From a checkpoint of a small class-conditioned image diffusion model.
Training: adamw at rate 0.0015, 11900 steps.
Rows from block 3 of a small class-conditioned image diffusion model, named by matrix and row number. Rows with one number belong to one neuron. Each number is 128 + 24 x the weight over its row's rms, rounded and kept within 0 to 255. All counts start at 0. Numbers have three digits each. After the name is the row's rms in percent of the matrix's.
Before each neuron's rows are labels from the 100 images, of 14976 (inputs lightly noised), where the neuron reaches its largest size: "patch colour" is the nearest of a few named colours to the mean colour under the peak; "responds to" is what is common among them. Only what is clearly more common there than usual is listed. The data: patchworks of several textures.
# gate: MLP gate (model.blocks.3.mlp.gate.weight, 848x320), inputs 160-319
# fc1: MLP up (model.blocks.3.mlp.fc1.weight, 848x320), inputs 160-319
# fc2: MLP down (model.blocks.3.mlp.fc2.weight, 320x848, transposed), outputs 160-319

patch colour: blue
responds to: crosshatched
gate.363 094:154128136134138141091143111116151102168116155128136130105099100142130114130115131049089143093147095144150134098166144101156144127135167121129127132138130113102165139133126134143146099163106095122103070150100092153078147134118151170109106093153152138086171154139173173134155141122125121105114178118118141122161138179127087163082142162125143130141127115137155102118118097121166131114114154183143150168138129149158141072141132122094134165102133140115117115139122112087140115198090181
fc1.363 093:116150105133101141129137155131159093101086138138147118146124133079124143147110127150128101150100116158100066151138085108113161126115113131154098143112130153128100198127109150121101140087160153138125125156139117141135123128093147105154118105127157108124108107077123174072108121122111112133087095128147129133114103116146131156159110104150120142121076168089121152125114140164125139163153106131126121145099167122163092149179149129145105119136104132188095170152124100184119135132136124
fc2.363 095:162119127154112097111096134097127089150109162122155116127133096125090104102176127067069130085113101154159131111117123145140149127136165102136115113111126130079209124117138122116133105110146145128097100163096102146123165115108159156110111105120127103070158131157177156111131143116097140117127163131154131109127165169165130164089093111118117151175128113126141129112147099139120132144122157169167095154140143129148152105160116153114149168107133117128110106133120144086166100133120148

patch colour: pink
responds to: white; black
gate.619 105:132139136144146132120110144147119123121102109150171159124126108134120125091095121120093196161143155161121123180122124136117109144112117129178118106128138142133113114157109112150112089163180109149122154121128184119103134149146140113094148097165112085174117105139140143148181137100124105121129123120159058100111136143077150108173117145123148147134136141127161158165153158110127137128154106088143121100132159148100134089121147142099130156147118147148129206172155148127089142121130123
fc1.619 115:141142171107123145140133136100093126131115106102131137162114132129131129116096144102106194116130161175133155178138146109123120171131116109167110107157145161116105090114098109187126093131171122145139145088136144103077119185120137101088129103140116140209178127126155126131150096152114122104130115166130116112103128124105154107121127121142143133098120187136149143151132161114145157130137093099121140106126152145157128092146130131117108159116145110151159148116129101099080159135111119
fc2.619 108:095134100130075147134167122099144118133119143148126115111095154093155135170119134150136068102096120130136139081103134156112111118151135158113129139154149107155159128134140119110150162114115109122139146135117092098156111095094093121150123132116125165113119155130127129112064112117134161145150130111098162138110120101168100138110135120119163104168130132115113082081127111163111121148102145152115135152118075135169190151150111157111130124093164133121134052076110168132132103130116143

patch colour: grey
responds to: yellow
gate.347 089:116143102203161166114119150131158110169087078110092194122162099165109139111110098090126131120127127125127117127133135129145135154130129096155123135125118156162124126114099130101123156109167070154147112183179128158139167113115144172114144084110133082113137118107130115100156117148074180147151131098132114117090168138107147146112137137123146157113149136132155087104129109100147102093131139095124145161113141148131142183135130186129167119138101116117142132116119140125127122093120146
fc1.347 089:130188116154160126104099124119131110151087115113102159159114136162119168114087138081104131105129142141151100104147137133131130126122170122163151139165120126153158082125097074108102114154127122148124160189133112149152148102162153134109154120126154127116123155149146103122161132140119133156148133129113117129133146165099084139108136141124145148105105120157107134067147105091136095142083149094116111165158139128103134158099133139098163085132136113136178096153150180135152129069126171
fc2.347 088:113178160125111078116141133152103141145129162143135125130105130133095120150132191139142118133115109149112145146121128095140146111163104127083132106143137103130141142107142117115136175107128135185120115117131124121123089082092093125111149184127116120112115155116112126159123119129134094153118163155087103117139145104125125126139128156143130062144134120164160137175104197151148110155144102139115090120163099114150114107140120126151115134084169170122117127111140133086138134198134096

patch colour: green
responds to: green; purple
gate.305 086:107107146123124160098079105147125154134134123115100130156132136108136114154102155125155148133148143128162114138149119123146127163113098142142160112133148136105143121168132136124103098108134157109078117098141147140138103117142147166127136143125178158119131137101087072131138144096102131087150145129113134168051120124142150077127119123118138134126116075162157158110174096110114088136164154176091151067097119124102129155168133117148124102118105153139132159050112143107140170078207145
fc1.305 093:185131124157112104154140161100120136112127126102157150105138117128136161113117107119108082131106137141054145108156114107123123134113142148136095140108115135140134093125116116112141169137167142111171129170098139112109138120120068101100155133137100124141137136126115142116136098123158117154154090133161129129194061120120120139133109099147123133091106151133127089161142142118140105098122122112161139166138139127140120157111140131092107136157125135061118126161135119104169081131079113
fc2.305 095:140118099104094179128127119138149137143146121107150150158131131104161088145125179123116121137154149144125112152135095105135151194070119130145119102107134118096112101187122117112162111093140137076087145159129151121138093152159118097136174146134141160128117148119080075105151113099112114108124128124133133185074086139149147101130168094101139130127087080097154130119193127086138122106137145117124148110133098129105097125108094100123101091141121130137133169106113109113158183077153132

patch colour: green
responds to: green
gate.723 096:114112111122074163126154137135136137154147122140117180110155087123115160123106156142125157134111135124131150119143131116111132115134132116125160117129156135110117131143117130121161216128136117122165134127157120125115108094183170112143177118112143109113156166118143106115145158168098170097130117099148128124179133118101087127106122138142072134137128126170182168151146116126103141147128160092134105174106147109145179122149129165104148093148116120154152165144142163146130135158164124
fc1.723 103:111144170115111111095115116154145126158107158139139101141127139144180091174115107166166114136127142129101132122120111131093136133120117133175103136100098138137132146077131101127129095146151122145132133161121175153104166122137113144127099133134103144140105086113138146115128090104150139082152110136148118149099162112129134174140130136154174141103101149134133079149095101140106079104142119124140167137154149126179111129109181098108092157099137138082112130141134128140116110102125129
fc2.723 101:100124120135098150121096118145102124158094126135114150161189111138130106108084153184123142129129126134141129111157114145116146139118122082141145098113145115101140121107118137104160161137143131118188166148136141111099110066180164134121123134117117100099188127119151149119154150169084176126114143093137111154176130132109102141094134159142124155115137160128154117149150078125085118150108140111122096157131168137158141129105101127117129104138115096104167154128118152166087140136168126

patch colour: pink
responds to: crosshatched
gate.156 090:106136095103116165093102096135175129111133078157133159123107131105126154125117144105182112131077094124133144122133142108190149176108131101121127107126127165160109151150169098157175134117133161121116101097136119104152160152122135130118127106132180062111125161124144141110139128098091081101109149108150089145117138123133154126155123099128129136186142106126127137101144151167109113087159115145140142158148139131131095133103160125139122137115103134138134083126144177104095121112144127
fc1.156 089:126121110129111070128146119109087088164150095147155106120140111132173136148174115120068155144196157105127137178131130133120100107114110142097073122076165149113143116101159148096164120153151079121126140132114108131121098159168141081124138142115108145061156108151105129095121152160153126152110125140144098095134139123148135140112136118139150128081106091118109123137136126111117080144155118119101152124127121131098148113100116145142110109146141133130125146078108155154125117127133119
fc2.156 087:104132169138122123136128139181133121127148099120154150116137142122124166101099154072111105123131066108164138147145128175156093187126098105143079123103137126109134129135153076103096106090132143105163142123101130108091141102102120163099079115097145156093171115074146124076154111122107108121068162121077148138123105115123122075171122114161130148146144087108105158159130099134137094080150178094161130157122127114104122132087097108136116134092102132126125116119135151129129148101137143

patch colour: grey
responds to: blue; yellow
gate.265 095:156125152149122172138131085106129127120150146128129086131115150106134112084153152100085127140109116077143083124129111156127134146097124177151151101129159136115159098159119113147172127141143097129130125076154113179117089140122140125097165157130130184116097100151128117137135121171152136141114131152140125121131097118128117148132132112055103164096080134104096107141102130156115095178154131182147139159111157139143139136148155099147102134118107113120104128127103148142139148098078139
fc1.265 083:130091136085149112108140157183120115118156137121150148112126104176095169158112098170142158091111083145131149156135170168173152142131110147128126112114109090122110098156131090069088085161110172150144142223127146138169124172141130134122123093125151130091121143128142182105126116114104129145134127161149142125122139117088122133141131105149154090136122128134105124119109149169121138118129072114153117098100109145150085131122105111138131123139095143183112098121090105072102097147115128
fc2.265 092:137124128129146126145125081115139111145146126123117111107120147094161116096153140108125136138126140096114097132142094150161111107122101127144130105117142128134129095157089099122156137134106116107159157093161080154086116124110170169086178157138123141132140098127124065145136134143163118114141130133112127151102125136152116132130175102123126139079082154104120142139100108131134110164113154146150153140118164118139128119140166126133093142104138104083122109129141135150137165123098137

patch colour: green
responds to: green; checkered
gate.84 090:130098142108130178132155149150172149128119113100130125106131152147116157122102115137154120138162150106093096142109162140111139103168104139130141117166088111100182134133134063109098106164129160125098120150096150126202179188152140173169139137213147132118104135135091101088092101097140118104116117141147166132170113113142130149096132136142166116189111130109116159141148148117127142107134129087148119096139114118211128123134126143128102164132114149145169156138052156105164127139139114
fc1.84 087:155125108127102084113147155200127143155111110076123119138128110156116080107121136113169120111160086091148116124125166159129155115158101127122142158096126159111123101144129122125134138136138124109110142114146152092132174156091150150169116112130134141087108146141119155111140118163123131111136169154177178138145134129114091093086123113128123103186142166107110182128142133103097139128101133064112096082120096113129103114146112134116138116104141169144130111161138126101129155162131158
fc2.84 083:142129113139120147146150106120186161096132149130078096123126138121128133132102133140139139150139179107142111142135133143139124069120123128115106150186081130140094077153111083115145116124131138142090119166168128120161133096094112107197116132097140085102122141138183142136148080103134094113106135102149130117154135094137140089089138145138149135149125136138131141138086181099123121145113131139162147137096157125155138129123139154140137162153095130114121132128197145149124125161146126

patch colour: grey
responds to: yellow; purple; triangles; crosshatched
gate.443 100:150109185126161091127158119123118099129104095149122140164107091128148111127128134122117081122117128127081104109132105124136141144145131092120163146110100112149159147138143154117128130093127120116105127107104173111137122144075103089127108094117108095148074160154112121080125138155162097130161123128159125138108153156143119116127144144134160154126099127144113178178078118092152123131147138094115149139129138147131213134098131091129108105150128127128137129146158115174138098173133160
fc1.443 095:100105098107143105125153124139144146152096119141153134132150117109141115156116090100143140146154117160124162089142148127108113152137123123127149137127136104135119142112136114114127123104138154158140130131147190121145137132155084104139138118163167114147113181095126176103077165135124125109139123128128122125122064154110139118123084137146139141129153122161129142132105161113129125071134158123113107080138130143157107167106107104100126110138119121134157133135165103131146106157098142
fc2.443 093:139174125140106128188136092132129115103133167133087116108107122125118125131162139148109156130087151152108109138139125144096108117127112137114122106133152123125162116139125149143099147125137077097132130102131116148125143121075137181117179116115086158120150103138142082111139126146149133153106135102098102118165169131085140188117135115099120095129137172128116128126146138108100161143124123162114151095128098089128128141116167180113159111142095105122112141135111161124139134146146154

patch colour: pink; blue
responds to: white
gate.11 098:110171114124104161170130105150170095089105122068095158071063141109158108150082102110122144161101121137113110125138102116142107106088082136166093176120119151118134140132127104121111192130139131130107132125104168106095114146121155106172132096085143147127088145090122125123084133055165172154146103132105130140150144158095119106158094093161118153133106097163104115159122117094135129119139141112120118144121079174119115128126172113162145104164120134139138114122131126137126069119128121
fc1.11 101:137139092130078132151129119120159121132178148179096112140094095104154148171151084132156160130169082115141098105126137091140111141139120163142094085120116124118151126127152152114145131163092135144123129098097129098158129154076129136149095115126146126140154113093134097124091135149107180122113154115137142152127138124113100151098143100125144120120058130098110126106153150094127086149115128113149130108102110150132119107148126143172120149097136138148135089180040113162087107124125144
fc2.11 110:127182113112065137152121121149139123102128144136127138159090144086142167153103057110105138155141088140139158106167125080143096102119078121121141135105141129093160134153159125112104175137152097170125113103106222083090118128095134125151102128129115128133140144101090092112081116116118188158129105099127126152134129132108110101113134149165155106112076115105136108074124145127131145104136107136146140115120109150144113129140140154122157115139137168111154110134095122140120099128139127

patch colour: brown
responds to: red; rings
gate.214 082:142148131135109131085148112123160135151115138150145129120127085115144160123121133136131119169136130134100132120113102094117093138132124123119139131123126134118107186119129108109122145134148117130127107116103154137138148134115113099140133072145142099114138136118134144145102146107163136084154116090092124111126127132151106097158112159135129160092126117151167136117137104139134110129155150143130150180148129087124109175149155147106105120119117154151120135128153159127126113113159138
fc1.214 106:110073137114135103193122103105132139109137109118100162116113126169082152140106141125120101118138062130173139114196140136166142167116149139135072137116077113101151154073135135107092142129089125163159131073145152146132184159155152157120116094129132138122118105081129150142172155118110108132115137157122123088168152103132080079157111156120141165096130164189091098138140120130130173123146173136152102130103106116105141128137140136097126125101130147130133156106144152100170138100155147
fc2.214 111:094123143144168086130138152135154126131071122174133128120119117161155110142133145108110159095131137099112149117103163123091161143147112145112143099133118109137122134171120100169162176150122120136117093111098132146124148151148064125139142125150119117105092140170153111069069089127063136143098159133169159178113148160113130131141137109119116122172142119087074120145117131142133107098103128153108136188133112118155114134083130127145117115176117073134102105172138138115102138144109110

patch colour: blue
responds to: blue
gate.502 119:124121093104125084096173108105158113103135112119127153097127123138119121110152130128088139148152137150120133106150090108092100105142089102140137113130124097136115101129136137115100100140121094107121103131156108124155147122090158092130135150153115111111089128149132110168142122139110105142154102103113137135100135138104116149140158134107119184178117113130132083166148148057098115109086151106174126141165103126110120108131164127128118126128146133129098151136147118102147126091148125
fc1.502 114:176133118148144101129151131109137111157139118110114140120128142108162140104152118134133155117150142054105098140105137146105099131120113110097142064141107113141136142163135115138113133152141155174096063131163142117125144142123157121091129151106075142126123156103163134150142127135094111138154117077106146136113145153120119133129152168138131121127145119128161161131091126084176125103098111124169094170111098171121117167084095140123089111133128146139116100140117127110137086107139127
fc2.502 123:066117132105075132107111141154106069096139115116120099103115114198119176164132135108137133128113156141155153092128161096132132078114102156133129170115084146128104157111118082112136099131143141126127197107119123090131137169130083109114098154106172133116180131152093087130145120114159180158120143142150112134154119124125131123108118093129140127136137090087152115170163116159124146090113173104082157135145130092150112140174120142165159148116119143107147181134164134161106119190123198

patch colour: green
responds to: crosshatched; grid
gate.360 086:138163125175149131132109106153141127098131114111100137122121106141118159111101158107104119144102102152161141075151098137149153090106154116116168141147101151144110108163102109129089143150117129128093131122131126097106114105140141139124114103112125141127140166138118099108107108160146126129126128137161162120128081151140118070117110160131097124099118128137108147101110139141172149141100177142093139161120148142106114145123126159117119104109117150142092084138112108109084109144152152
fc1.360 090:094165096119106124127137103100152102138114132112112127120098091145106133142137094149124182137122094115119117111101176090118117126107120159153104156132129131137154141121156147117123158163138122152158073174142171138117089140088137126106169126120121121174153134157093096084144146133138158140110070135165117142112136126092144148100137105106141106130142119126117095136131139122118170069127088143153164158106120103139104068129125138057147099119138172116121150128127114114130128105202079
fc2.360 094:176154139077098110145121085130106111099117124080119135118100157075129113153145117093144131141154159190103090143135110132108127136145130158120153164118134124157162139207097137132143145084115100102115118112155112118103178165096132108126133132124114121124121179105130138160128091163143107127143118135099111139131133156095150107142139187127121113118135113175094172130117143149163122162131116128072123124133127128160102111130149143101139126142140060125115112132143128149135106115100144

patch colour: grey
responds to: black; white
gate.551 115:106134079121135144142167145143144138126164107116153109120086115112142143136128126116112121116086137120150097095099127128117123134123112144118112117159177128165137120111121131125128142111149117106124102077125131111118130156161119116172126119150097131170150130124136115120124079134149109083178116114211137128148103080136156151145159156103098142108114121136122090153111084118149160103107135147118138105158115139131109124122133158145119140132155161134122130101162083096150109171122120
fc1.551 116:106090095141144130142161123105130133078132094176127122130121117104128144132124172173156119110119081094127130120098094155141134128129151113124156131118124161139137118135116075109141140084116123121146096131154076158137108084129123107120078147131159115055070132114115113075117104103132170161139117135163126141128164127102119126104087174139124133121114130122120116095150124113119183086149154130105125137129130139127139128177132091071141169140118135122096105108096178110121151155118129
fc2.551 109:154121168118101138126092085157108110121140132069136115117149119116148137119168117114129113141128117156167123115090164107121154108138102160126128122136126122119106130126125172128128114148159120119123128093086142102160095132144106125108132118123109123137183189110170114137116158157158051114085142165087137106121131095135139170133150125177128123135112139115118090119117111145143105156112123136128115117143133123160123159111128180150108101100148096082162156145160078150143135062111117

patch colour: pink
responds to: red; white
gate.124 107:147142132131139153108140159115130153123119156141148157114162141176143131162141110129137140157134160146075103139163160117127134107124142123164114140108098163116132182144186112105133188087154094148141156109114140125123122097117148113106118151145158108099117148084113123105110098149102086124129109121129099135134102135176129073096105140100145111135127143119115091103104127178116082109135078165115119124150150075145174111105144142131161096111111156125121128123158098136156126136106130
fc1.124 102:097149060099097130171126145127139143168137149111103128155099107115135119103114098110118113122128141118128150096114112196117096126130117069125108145125148129141129159138114137135076108085168151124118108139144135146149116155101123111137108126132135078176109123112093116167134137081158132103124111139113134135168122095096121150143102111106143151111161157132142146105088079116138134105096162184174109126182117126115098114092131132117148145116132131139123150119134113092140143121108121
fc2.124 101:150157154146118121110118098134134133108145124171105155165091141092116106100102127156108143095102108126153124081078098068166183084145137141122107195141159114129114101093118173147149122157120139154141102129114146144135137169174143114159157121123123134141074124108145123112143134185123152099146112160125100127138125166133129120117143148166126170117153127137133128126175158110151137132110154104161121138124103113130143173172119105121114124154136130091091128150114170117131109153111121

patch colour: brown
responds to: yellow; black
gate.185 098:111134155148132099108104143133106146085163134162102157152126162127141117126082147145115105150135147103096124115110167147159127101094124163123117120126127152160181095139129104114133139115130121137165097146090136135165110129157099124130107167131099109110139115173133115127183160104111165138066107142156159123147142150156130147148165150102136089122131168146135138100107161126134147178150117110151167129142147129156154149124157119168150161133136111149113154121131151107101120098088109
fc1.185 102:157125142120112140136131124115136163091140129112136131160149108111132100134105169093130136143132121135143126134145148136135147155118126116118158121063171123064100169172186138090127098132170135113124080144112145167136131105110142122148149136175128120151095089126144146123152126123150139103177120084126128149132106096111123077150138134105108156102127121117115107137112132114096124119139138165138147116119153140088164183119152099112119102146114153147162141112139131138088173110097126
fc2.185 104:121125132131176150143084117112121145102155098156137172127155152119121128109102137180103094127112161136127144141140169142136133094114140159151104118197078131158161050118127107132114138135110131125123154125126116115141106148131129160130123147124134126107150111152132078140142147120117140135111104126122123134096129158158131155118139132164105155122119132138150155107118137136135120140125117147136105136128152145164156111142162147161124128139162080128106128115123157105142091129122098

patch colour: pink
responds to: striped
gate.22 096:089110103161116117131096179119107136111100147143111140147154148138166102117144122145150108127162153117115165141141141121158168119106190135124161145137138138094137107115149136123124115090114154129067127120146137069133130136152087095116150087165121130169116123162089123088130166132104068157111151110148115128148130142109143122149137172132111152136113103141081124105136127153112131102076119171132113129113129128160192128113133152109132134119153142124120153130173169168153125159085145
fc1.22 104:128142128106117103098140136117110134165175083125114129140117152137158159146106101146079175078140163105131116135154170155128164143134157133103109116133154113125143132150120139108177156105114157136115118123152133187146097122115097142117153116125135130115112118137101102112108139102153129133143135083136098117153143118133110147144130088109108187127110138144159109069145135149127180146150119150119137106124096090121130126086085123135103160166157120123143135142138146130105132145161204
fc2.22 098:140078091153113149078101156154116115142145143135105115187130118123158169165144096111119116134132140135097150098095112129134152124149192129139143169128140117099119102173104130122108122108107162173153154158172153082197139138158110127141122115136117125113150106152112130126094183148118088139119146120131125109143102157157114114122121168100134122128116097166100122122132116133141107110094126168108054130131103139143172097124125138139115146129164116127160137150148144188127140098117102

patch colour: brown
responds to: black; plaid
gate.456 103:150144136131091119104151120120162101127100121112185119112121114148136151115171144109123189191104162094137130130103101118135095115149084106159120134107133147124107101095133129154116112136113098117143143118141179155127111129111139081164126101123129066080138124145153141128140132102156138159159104096123149120110144136150133145170120156145124100119089108152154115156156117104112126123165153115148143144140120069141097156135165156151100148141120143152101149123097140135113142102129144
fc1.456 107:133161156174116141091145146124145117178094116122167132133127110131123122131151123094101142120087096123193130120080112120091153093163150145147117092109123134160131112146133127158135154121122186106116129121095149162131140125124142130148140161161148112153118126070118142089145135134120128135129137134118084108119126146161101127162119103173142132110117138125152085130146158129117151126113113124112121100105119119116158149156132090131140106139121086124109153147093126128125159133128117
fc2.456 106:124108071091150124139117142129124136119159142109105094116120103138133094114092165152139076087159139150109180107095092131159133140108117108118131143170137135115130163128122150134074108143141121140107150158095113125118158159148159124102105097172117136096127152185203110103129152128090133097133134110127135139143138160104141146078123139070112119118138150139135149110103114153142105153124144133162155092095147133123107084104145160107133133093136157147131159118180153135146092142113120

patch colour: pink
responds to: white; black; speckled
gate.149 104:126109091099144154109130136095124134138127111091109076093114112122153085139106141135131129094173129155107155112145113115161140106118119137107131131131121106116119151120164142124109105160145123140107091169096120174099161149157149150101093101157152145103108165145183148140162167106121152110162119119110132136128117186093111151097147167103131145094116135151117123119104128153164111149114141155137186093135153137134116065125137167110151122077121157113144164096180153107135129167085103
fc1.149 107:135141130172135132100107162132148082158127131106145164150117131136127161132132126123108150150122144095148141132139173132110135158161138135135130138120115159137150089122149105151123131049106141071139145135141165161140119119123082136187107123101134113129124122089136128160158135072129114175128108115172082120118102140166121139183119135160132137143112142119175132096139150140143171091167136140124131075125140094133112156121116119143122162137114065111077147111122102109149142158126111
fc2.149 100:135128163105130128188146128166146142084154106119151130140090140166165139141126130169173120150141156133068122151160148126152097147132112120136129145138140122126085139112120150099128102148100076141149110086180129096109106114142103097126146134116120132135134104145120115160133131136129112142070132134086138152156095102093121125122170141131099131128156147154076154131120118110136129154152117105134103168138107131145113162115138152124087113147114154140163075108120146128116133089113154

patch colour: brown
responds to: green
gate.161 092:105132102165161092160153128084136120168105100132124125120081128129129149131086185074093140118163114131090139118168126110104136149115152136120129134165119123194147144100131104144158095130152119160124122146072125163113182151163108106119133115129103129139139162107125080090072104110109115117121142164160157136121162155101130087143110119101126094109129137127109159110171109176155097129148126108136146183150110091157091115139148144134101121120130141097158126127136143151135152131163161
fc1.161 094:130142123128160117155153146113103123152120130119112099155127139158107127099075151127089150138175119111117131106108119116116123134117128160116164131157129141195134112129140146143148129110152120140095140130124129093099137119141171119114116093135124131143142162128145120099083091109120117111135142163124140138119175156111143103122109109128115068105161123121138145098150105130132134164150128075092124156147134122138075137158083143134131140086140133086169096139147104152135136123146153
fc2.161 095:151151133129105132093092120152111123105155162120108127156189125144102132126142065184152094150120135127119130134095133124146131108132076157135147139165166178126108118139110149113115157148149136146125142136153120107154100085097132111144110116103140143161112118153121160156167111155167133123169121130119094141146112126135169185144149126150126157101145140116159086124086140096142139148120125150101099098129146198101141139149122122101166154113120136151140137123112114141133099127097090

patch colour: brown
responds to: triangles
gate.20 096:130139103088160098123148167141089130157115150144185143147097115122153104152114147132153139113116115073141140147089104131114179143160117149121148115128126168113139140141162125150170102108098099079102136139090141152134105121133085121106152137130103142155123134152110098163159121162152122155143118113146132116165119156089142116116103089085122116147107114119121127097136111151108120163078122096110124146148137143123174144082141157158169178122129129143156066166160141149119136118151125
fc1.20 095:098099112167147106123116144123137168082160090152120177132117127111090153119119099149102141128115146138094159160153173124125142124141163152121166121145123127128144108104126152150115125103168117099148164087120127113140125149119108125148134083141097104147144136150140111112169124105142123131135137164137114119128116168123128136156161148149149129082130099128153122095123174178146087140106116121093148158164126148158120115129151125179140127135193087115147130155128184117127092117138114
fc2.20 092:124145121167096141163108105081157158106130127112095107123140124149121138111148154103135113127167109177099109083139123144155081142118144114100097193108113095155116114095085116118133144167135144167166146132146118128089160133120194146157128130134152117103126124100150143117100146122106108142089148119118140118093148103142096096152148137148155147098141123138142118166118146136110132102159122150142159116104113095134104118147104117088102090122105136087125136104148122087140169132110144

patch colour: blue; green
responds to: black
gate.79 091:108106171134098103133126144172100148132143118126099120100142136164106198128132096144140133146135111144142139133111182150114133154127125137101123131176153076100125152118189141162109097169125109136110104165124139117156099126134134132162121089127108146099150133159146143086122118124117138138143141172105114114104130137113125121123128129128130118120133142100107078101188174156160152130160110133132112094112087149132118150121086147115154120158124113167148124131084130085122117124097134
fc1.79 101:114124125130124127130114148150112141109124138128095132093125127161106155157116108138156132084123125143119134118130158147147099137150115103070111138186135115138118149094121191193125086159131110112139096149142121095165135112128092122177129139145126121143149153147153118117099138100130129142140148134126060126129135164111120125097104158144139131138152122141076105093164143130154163121155119102122078104145064144095160116065065135097163118115134118138118149111123117126128131108125115
fc2.79 092:132166121119088140115119134098130117125124149133134146144142153129162133167124169135095122105140120136140111130170105109117103104100152108070137128159094142127142153155147131174098123111115141155173152139102147106137141112135083116142107116132171138120142167144132110127127094103112139124128157126129120119141140118128163099091092166109152123170163111123088109132130132109137131158131095138126099125126122164102133150143129091100132134115158133135134138099133119133110127155149075

patch colour: brown
responds to: black
gate.151 100:093142115135107079120113175073154145138154106074116151156127111089151137138131140110081092136152147085123118119172092141125153093076126117118151148188126139120196149137122136144122165062159164148166137132137161152126114121146131139163125140150124104124095167144108082127130103129121161145120118148127145144110129139140118130146122176153095118132157137150105142120154119138139130068140122131119093103171096116107138171085100127117163136157137141125150117102118126124158158151161057
fc1.151 105:127092135127112123128158096131142118172072122091136168117115120157113139130143123137130166145140101121132114142143149134145154141106129172124128109128132092150161137132128119116111125139139126114139101141100088159171150124145111154149161149115131117083083109127131108105130146121170150126136136132146159123131098129133140126124126149130080106120117087129144145128160140150128130134148195126129159144107091141118090177117082109169109112155138155153110109107088126156146130116124134
fc2.151 089:118169130127137152124079169127117141121165073139132128101121109114153130084077104139093095149119123125136173139143153133140124140129152099122137137152140162134147109112139112146107123094142134082125123121131144101123096116140107096134116105093120100152149134077150124111121124147102085133100119172137093133080126147141151126158113124131123108130135134133137103109112159125162168120179100122101125116163133102136114139142145117082122125157116116125114128107182125105148095146111096

patch colour: pink
responds to: dotted
gate.314 093:113128126130133145152082109113171114131139163149128135130165163102139121156140073099107158137124113114148164157145148136137154154150134126129155166141136109100123132120161129162136131167143118089132103130110138091149138150129126098137126137157132094103125116122117112157102135103141149136123160135122126146164151130082176108146132107208177135073092145130139152122102130166125172144128104090110101148139125123163198140132145133179115112130139143145134162176160151152120154092094122
fc1.314 102:131101119133138145170108117183173132094120147131106131099152108108144148139126119147091162120127132118091123146122140154125127146131135170123164122142110147096110118093128166104155150166124139128108107134157113120139103178135144132099094100098121125139112115105129129115085087119122177120075116137137134134124145108102139125104122111154134108128141120071127164142141119143094106153068133092149092099118126136079161099153166110157102129133131134184150116150090119107108138146089146
fc2.314 095:152141146124124078151153175129118168127153129124130150192119133121123133122142125114144141084137122119150112112119145154174153165085123113146129122113121102140147138125158113144139089102149115113147149077121165133121119147146136162166136145123131135146144108093107145145132122129084139092142101125126128140137136104158117156124141164104103138129148109160139146133146148151161100088096133142120183141183087115140118152105121141100135129134100177142132127081119098094135142173154120